From a checkpoint of a small self-supervised image encoder.
Model: 3.46M parameters, 32-pixel images, activation gelu, patch size [2, 2], depths [3, 6, 6], widths [48, 96, 192].
Training: soap at rate 0.0029, 11900 steps, batches of 512.
Data: trained on drawn small creatures on textured ground, 101725 training examples.
Rows from block 11 of a small self-supervised image encoder, named by matrix and row number. Rows with one number belong to one neuron. Each number is 50 + 12 x the weight over its row's rms, rounded and kept within 0 to 99. All counts start at 0.
After each neuron's rows are labels from the 100 images, of 14848, where the neuron reaches its highest value: "strongest on" is what is common among them; "lies over" is the class under the peak. Only what is clearly more common there than usual is listed. The data: drawn small creatures on textured ground.
# fc1: MLP up (model.blocks.11.mlp.fc1.weight, 768x192), inputs 0-95
# fc2: MLP down (model.blocks.11.mlp.fc2.weight, 192x768, transposed), outputs 0-95

fc1.647:48 41 37 21 34 54 73 67 45 48 41 46 33 37 52 28 34 27 54 58 57 53 48 32 28 62 52 44 47 49 40 46 60 54 31 57 47 34 50 38 48 59 42 53 53 38 54 56 55 39 42 54 47 49 40 34 65 40 39 33 43 62 30 48 42 46 46 37 38 58 35 37 45 54 43 46 46 41 17 60 53 40 35 27 45 46 45 31 49 42 58 26 43 53 49 39
fc2.647:49 53 51 74 34 26 55 47 35 42 44 64 49 43 47 30 55 46 36 50 62 60 63 51 27 49 60 49 54 45 39 49 42 37 37 49 41 41 61 49 47 49 38 60 48 52 61 63 46 44 53 55 40 69 41 46 62 52 37 51 41 51 63 46 46 64 66 63 42 28 32 46 57 49 53 31 45 51 37 50 60 49 58 73 52 20 39 49 46 47 46 49 34 33 65 49
strongest on: plain; dragonfly
lies over: body

fc1.52:60 48 38 58 46 37 57 30 34 42 51 58 53 51 53 59 50 68 38 64 60 69 37 57 44 49 51 72 54 56 48 44 63 75 52 62 58 53 45 68 50 55 49 60 68 24 46 55 54 63 53 50 36 66 50 58 54 39 57 53 42 46 54 57 53 50 56 43 38 53 53 44 43 65 43 52 50 53 43 57 50 35 29 54 54 48 38 57 58 53 41 51 38 61 80 77
fc2.52:51 49 57 40 66 50 42 44 54 39 57 55 51 47 38 41 47 52 55 64 65 50 70 37 34 07 57 37 44 60 56 64 64 30 46 95 44 48 40 45 47 42 53 46 67 72 43 60 40 64 48 49 58 38 60 49 51 42 55 70 53 57 34 30 52 69 51 44 56 64 47 40 59 39 48 55 49 58 30 41 55 65 67 47 43 56 32 52 36 55 45 47 57 65 53 63
strongest on: green; brown; spider
lies over: body

fc1.368:48 53 66 43 51 61 65 59 36 75 56 32 40 60 54 46 75 68 59 49 47 47 67 53 70 53 51 49 83 70 78 52 57 49 37 51 50 45 59 52 43 52 51 48 45 61 42 64 52 67 45 45 50 59 61 53 62 59 46 49 45 42 35 47 46 51 55 50 42 67 33 60 50 56 56 47 74 50 40 53 24 60 68 47 49 64 51 58 54 22 43 44 49 52 66 35
fc2.368:47 59 50 62 42 31 55 52 34 47 65 73 45 28 63 56 58 47 56 47 51 35 25 72 41 52 40 63 42 32 66 47 62 53 27 59 59 29 56 46 25 48 63 56 43 40 55 50 40 54 10 53 50 51 42 63 63 58 54 43 76 55 50 54 56 43 55 52 59 48 43 40 84 65 46 63 65 51 55 58 61 46 72 45 23 42 41 47 34 49 33 52 55 58 52 55
strongest on: plain; purple; butterfly
lies over: body

fc1.602:35 65 56 60 41 49 54 67 70 94 77 48 44 56 36 54 59 54 23 65 68 62 44 56 39 55 60 59 37 46 54 52 43 62 36 59 47 53 57 43 47 47 65 34 57 40 65 59 67 74 80 51 52 53 54 50 34 32 58 47 42 52 37 40 45 52 52 46 65 71 46 58 32 41 56 46 50 45 39 69 48 44 49 38 40 65 37 41 65 55 65 47 54 55 76 35
fc2.602:31 52 52 52 49 40 53 52 81 59 25 50 41 56 42 32 45 55 53 58 41 47 76 62 30 59 41 49 66 33 37 35 55 58 73 54 46 53 68 54 27 61 31 42 44 42 51 53 34 60 45 55 41 50 55 57 56 40 65 41 50 52 25 62 59 51 61 53 63 42 36 22 56 50 54 59 50 60 51 45 76 54 45 57 47 51 64 39 73 45 53 46 33 49 52 61
strongest on: snail; brown
lies over: body

fc1.556:50 54 73 45 27 45 42 44 56 44 40 39 50 50 49 40 46 67 39 48 60 66 19 39 34 66 70 62 42 56 53 56 38 47 57 53 35 73 58 45 53 21 56 56 28 37 45 51 46 48 31 37 43 64 51 63 52 34 45 50 56 66 42 51 42 64 70 39 59 42 27 51 20 43 43 47 54 44 40 53 59 60 57 39 66 40 38 55 48 55 57 48 53 47 44 44
fc2.556:54 60 42 45 30 47 56 28 67 44 42 58 41 38 48 22 64 76 50 68 48 63 53 66 44 67 39 35 51 16 40 39 39 49 56 58 57 46 59 55 50 60 48 41 34 62 68 78 22 45 56 60 45 44 52 55 26 57 64 51 34 37 51 54 37 47 62 61 57 69 47 76 47 37 62 47 65 64 44 58 74 61 37 45 47 61 50 72 68 48 56 61 30 43 54 38
strongest on: green
lies over: body

fc1.491:31 52 33 34 44 52 59 46 46 69 44 33 59 46 54 40 55 63 37 46 66 42 47 49 58 52 26 54 55 57 29 70 71 50 57 52 45 43 50 38 60 52 46 45 61 61 39 51 53 65 30 48 33 66 32 78 36 42 51 51 59 63 59 54 55 59 42 62 43 44 53 48 53 56 40 55 36 67 42 39 54 43 39 54 45 37 59 42 44 38 61 48 57 48 53 59
fc2.491:63 58 65 62 51 67 38 63 50 57 50 55 85 45 59 79 44 64 64 54 33 37 44 38 52 51 47 50 40 63 55 43 32 63 52 54 38 50 69 53 55 52 38 48 51 34 54 24 40 46 48 43 60 53 26 23 44 34 42 56 61 45 61 56 67 25 33 61 45 49 52 54 59 62 35 40 35 43 64 64 47 48 51 67 42 36 50 42 35 46 55 75 59 44 65 37
strongest on: snail; white
lies over: body

fc1.441:41 45 62 58 54 56 50 44 59 49 40 52 57 41 89 46 44 55 50 50 37 43 46 42 49 54 58 59 61 61 36 50 55 47 20 63 66 56 75 50 51 63 26 59 43 49 58 52 42 45 69 45 25 59 54 50 64 35 46 57 68 63 53 57 47 60 51 61 39 33 44 65 70 53 43 44 66 68 42 49 51 56 43 56 61 65 55 85 53 37 57 61 30 46 39 44
fc2.441:51 29 41 47 52 62 56 53 52 64 58 49 91 51 51 67 37 41 50 64 50 53 61 55 45 41 56 46 30 65 57 59 52 64 56 55 48 44 69 41 54 56 49 52 51 54 57 49 60 55 44 38 54 50 30 18 64 59 60 53 61 60 63 47 62 49 55 74 44 39 45 46 28 81 59 52 40 82 62 35 47 40 55 68 26 41 49 80 72 63 42 78 71 46 45 48
strongest on: snail; white
lies over: body

fc1.431:76 39 49 59 55 66 63 25 43 32 54 54 48 33 60 40 64 72 56 54 51 56 54 50 55 58 39 45 46 40 45 25 64 55 43 40 56 49 29 44 59 35 32 50 46 50 49 33 63 50 49 40 76 43 70 47 78 46 40 31 51 57 51 58 62 57 39 36 55 29 43 52 43 56 51 77 52 71 47 69 67 35 44 68 72 58 36 53 48 41 56 21 68 45 26 47
fc2.431:48 52 51 52 37 28 42 39 49 63 49 82 35 34 45 56 71 45 42 44 53 59 25 55 63 40 31 60 60 59 49 63 37 36 44 48 45 48 46 63 60 62 58 55 59 59 53 51 61 64 57 71 24 52 74 44 59 69 65 39 52 35 55 37 36 29 49 70 56 47 53 40 49 29 50 50 48 76 40 36 45 21 41 57 56 42 70 39 59 63 42 59 21 48 50 38
strongest on: green; purple; snake
lies over: body

fc1.583:48 48 60 40 29 53 39 43 67 34 46 53 34 47 39 36 59 52 65 51 53 60 27 50 43 52 46 60 42 62 38 53 58 42 48 47 31 49 62 52 52 61 75 64 36 57 48 56 58 64 62 58 66 47 44 38 71 52 30 36 52 73 63 51 44 63 48 31 56 33 60 53 65 31 55 43 46 54 37 46 54 36 60 52 46 33 47 57 42 53 56 35 57 78 42 63
fc2.583:70 57 47 32 21 73 50 44 42 43 68 37 58 32 48 60 40 64 45 35 56 48 38 69 46 55 41 21 60 36 59 51 59 34 68 40 43 47 33 41 51 53 50 39 47 59 49 60 58 67 58 57 38 45 39 61 49 54 54 35 59 45 37 35 30 39 51 40 31 67 54 69 42 47 33 49 52 47 35 35 70 43 39 47 42 49 86 61 28 46 45 60 31 55 60 55
strongest on: green; starfish; butterfly
lies over: body

fc1.752:52 45 64 46 56 67 42 57 57 52 32 50 69 72 69 59 56 49 61 44 37 64 67 57 65 55 48 56 43 32 49 58 53 56 52 47 48 55 49 45 33 66 79 64 54 31 53 63 38 53 63 34 44 47 45 56 52 48 65 61 31 60 53 49 43 52 53 42 31 59 41 43 46 56 48 50 42 46 36 62 36 46 26 47 58 51 45 42 78 43 63 47 49 45 39 23
fc2.752:72 52 44 48 55 58 56 47 51 38 43 67 58 72 67 47 41 59 48 61 36 64 73 57 51 58 39 49 47 39 64 47 28 42 44 37 43 41 54 62 40 55 32 34 46 54 50 76 80 38 67 62 44 64 47 71 42 34 46 61 53 54 52 57 35 47 59 69 46 56 41 57 31 65 19 50 56 63 60 58 41 52 47 49 51 76 44 25 38 43 50 67 35 45 36 57
strongest on: snail; orange
lies over: body

fc1.674:43 51 56 54 51 53 53 47 32 53 47 69 48 40 39 54 38 63 46 50 56 75 63 59 49 58 56 46 35 33 45 44 71 56 60 57 60 44 45 42 36 60 37 62 41 37 53 41 40 52 60 35 54 56 36 45 43 81 53 16 50 41 47 45 44 61 55 51 45 57 55 63 28 52 35 31 58 47 65 75 47 62 49 50 61 54 59 72 62 65 44 51 57 71 49 59
fc2.674:50 52 61 41 51 35 34 58 51 64 42 57 52 41 50 36 47 74 61 24 70 49 49 66 29 65 31 51 61 57 27 38 33 58 32 84 49 45 45 39 62 50 69 52 45 47 66 54 55 41 49 44 33 22 49 65 40 38 48 54 42 49 32 52 47 66 45 38 56 50 68 50 54 56 54 37 35 57 52 44 63 50 44 78 81 54 53 47 69 28 57 48 40 47 54 46
strongest on: snail; purple; blue
lies over: body

fc1.543:57 63 75 59 31 53 39 33 54 42 65 36 40 30 46 39 57 71 57 59 67 69 53 49 61 68 42 51 43 69 61 37 64 68 35 46 57 59 42 62 52 45 42 52 43 52 52 38 45 43 49 68 56 46 54 56 50 42 64 33 43 39 51 50 62 71 63 53 69 35 41 34 46 42 50 39 41 36 52 38 73 60 64 57 63 54 43 62 55 51 51 53 51 46 44 63
fc2.543:67 53 63 51 43 48 39 43 44 57 47 44 58 60 42 53 60 60 49 43 67 56 45 61 46 40 49 46 65 40 51 13 42 43 68 55 40 31 56 52 37 43 49 56 44 53 72 76 44 63 57 44 24 44 70 54 45 56 44 35 62 47 57 46 35 34 62 42 57 74 54 64 33 47 43 21 50 41 35 54 63 42 28 63 48 54 43 75 55 41 71 64 56 44 80 42
strongest on: green
lies over: body

fc1.717:56 36 51 33 42 64 55 59 59 59 44 58 55 41 53 47 65 59 60 68 47 50 34 75 77 48 52 65 71 78 32 59 52 56 31 55 42 56 50 20 64 50 45 77 74 45 47 45 57 36 53 56 48 37 41 47 73 67 46 39 76 56 54 47 50 55 42 55 52 37 54 52 68 83 48 53 59 49 54 72 61 47 71 43 56 45 53 53 52 44 55 55 56 65 42 54
fc2.717:48 34 49 50 52 41 59 60 49 24 65 56 78 35 43 76 32 42 71 32 33 56 41 55 58 50 60 49 16 56 44 60 62 57 61 47 63 54 49 48 43 52 72 38 59 32 48 56 66 59 54 33 44 42 59 47 62 40 41 35 68 42 57 54 45 50 55 58 60 69 62 46 57 43 64 56 45 50 33 45 62 30 57 37 39 35 36 48 57 71 32 62 33 47 50 64
strongest on: snail; dotted; green
lies over: body

fc1.726:58 63 46 57 51 57 43 47 60 46 57 53 76 67 45 49 74 71 59 57 65 49 43 57 42 56 55 69 50 50 45 51 54 57 53 43 55 43 46 49 51 59 43 51 62 51 47 25 38 51 42 73 48 53 61 58 58 83 48 37 35 74 57 65 33 57 38 45 58 47 51 69 65 44 52 63 43 39 60 48 74 39 36 48 68 74 78 45 54 60 65 39 80 66 53 36
fc2.726:41 73 45 53 39 55 32 57 48 39 52 50 61 52 59 57 44 55 39 47 51 47 20 67 38 45 58 54 39 48 52 26 37 73 50 60 47 55 49 30 44 57 44 38 61 59 52 55 37 24 49 53 48 27 42 40 31 38 75 54 47 79 19 47 35 48 64 41 57 63 69 51 50 56 53 43 49 58 67 55 43 51 64 52 29 44 53 69 50 35 39 49 28 69 43 47
strongest on: scaly; orange
lies over: body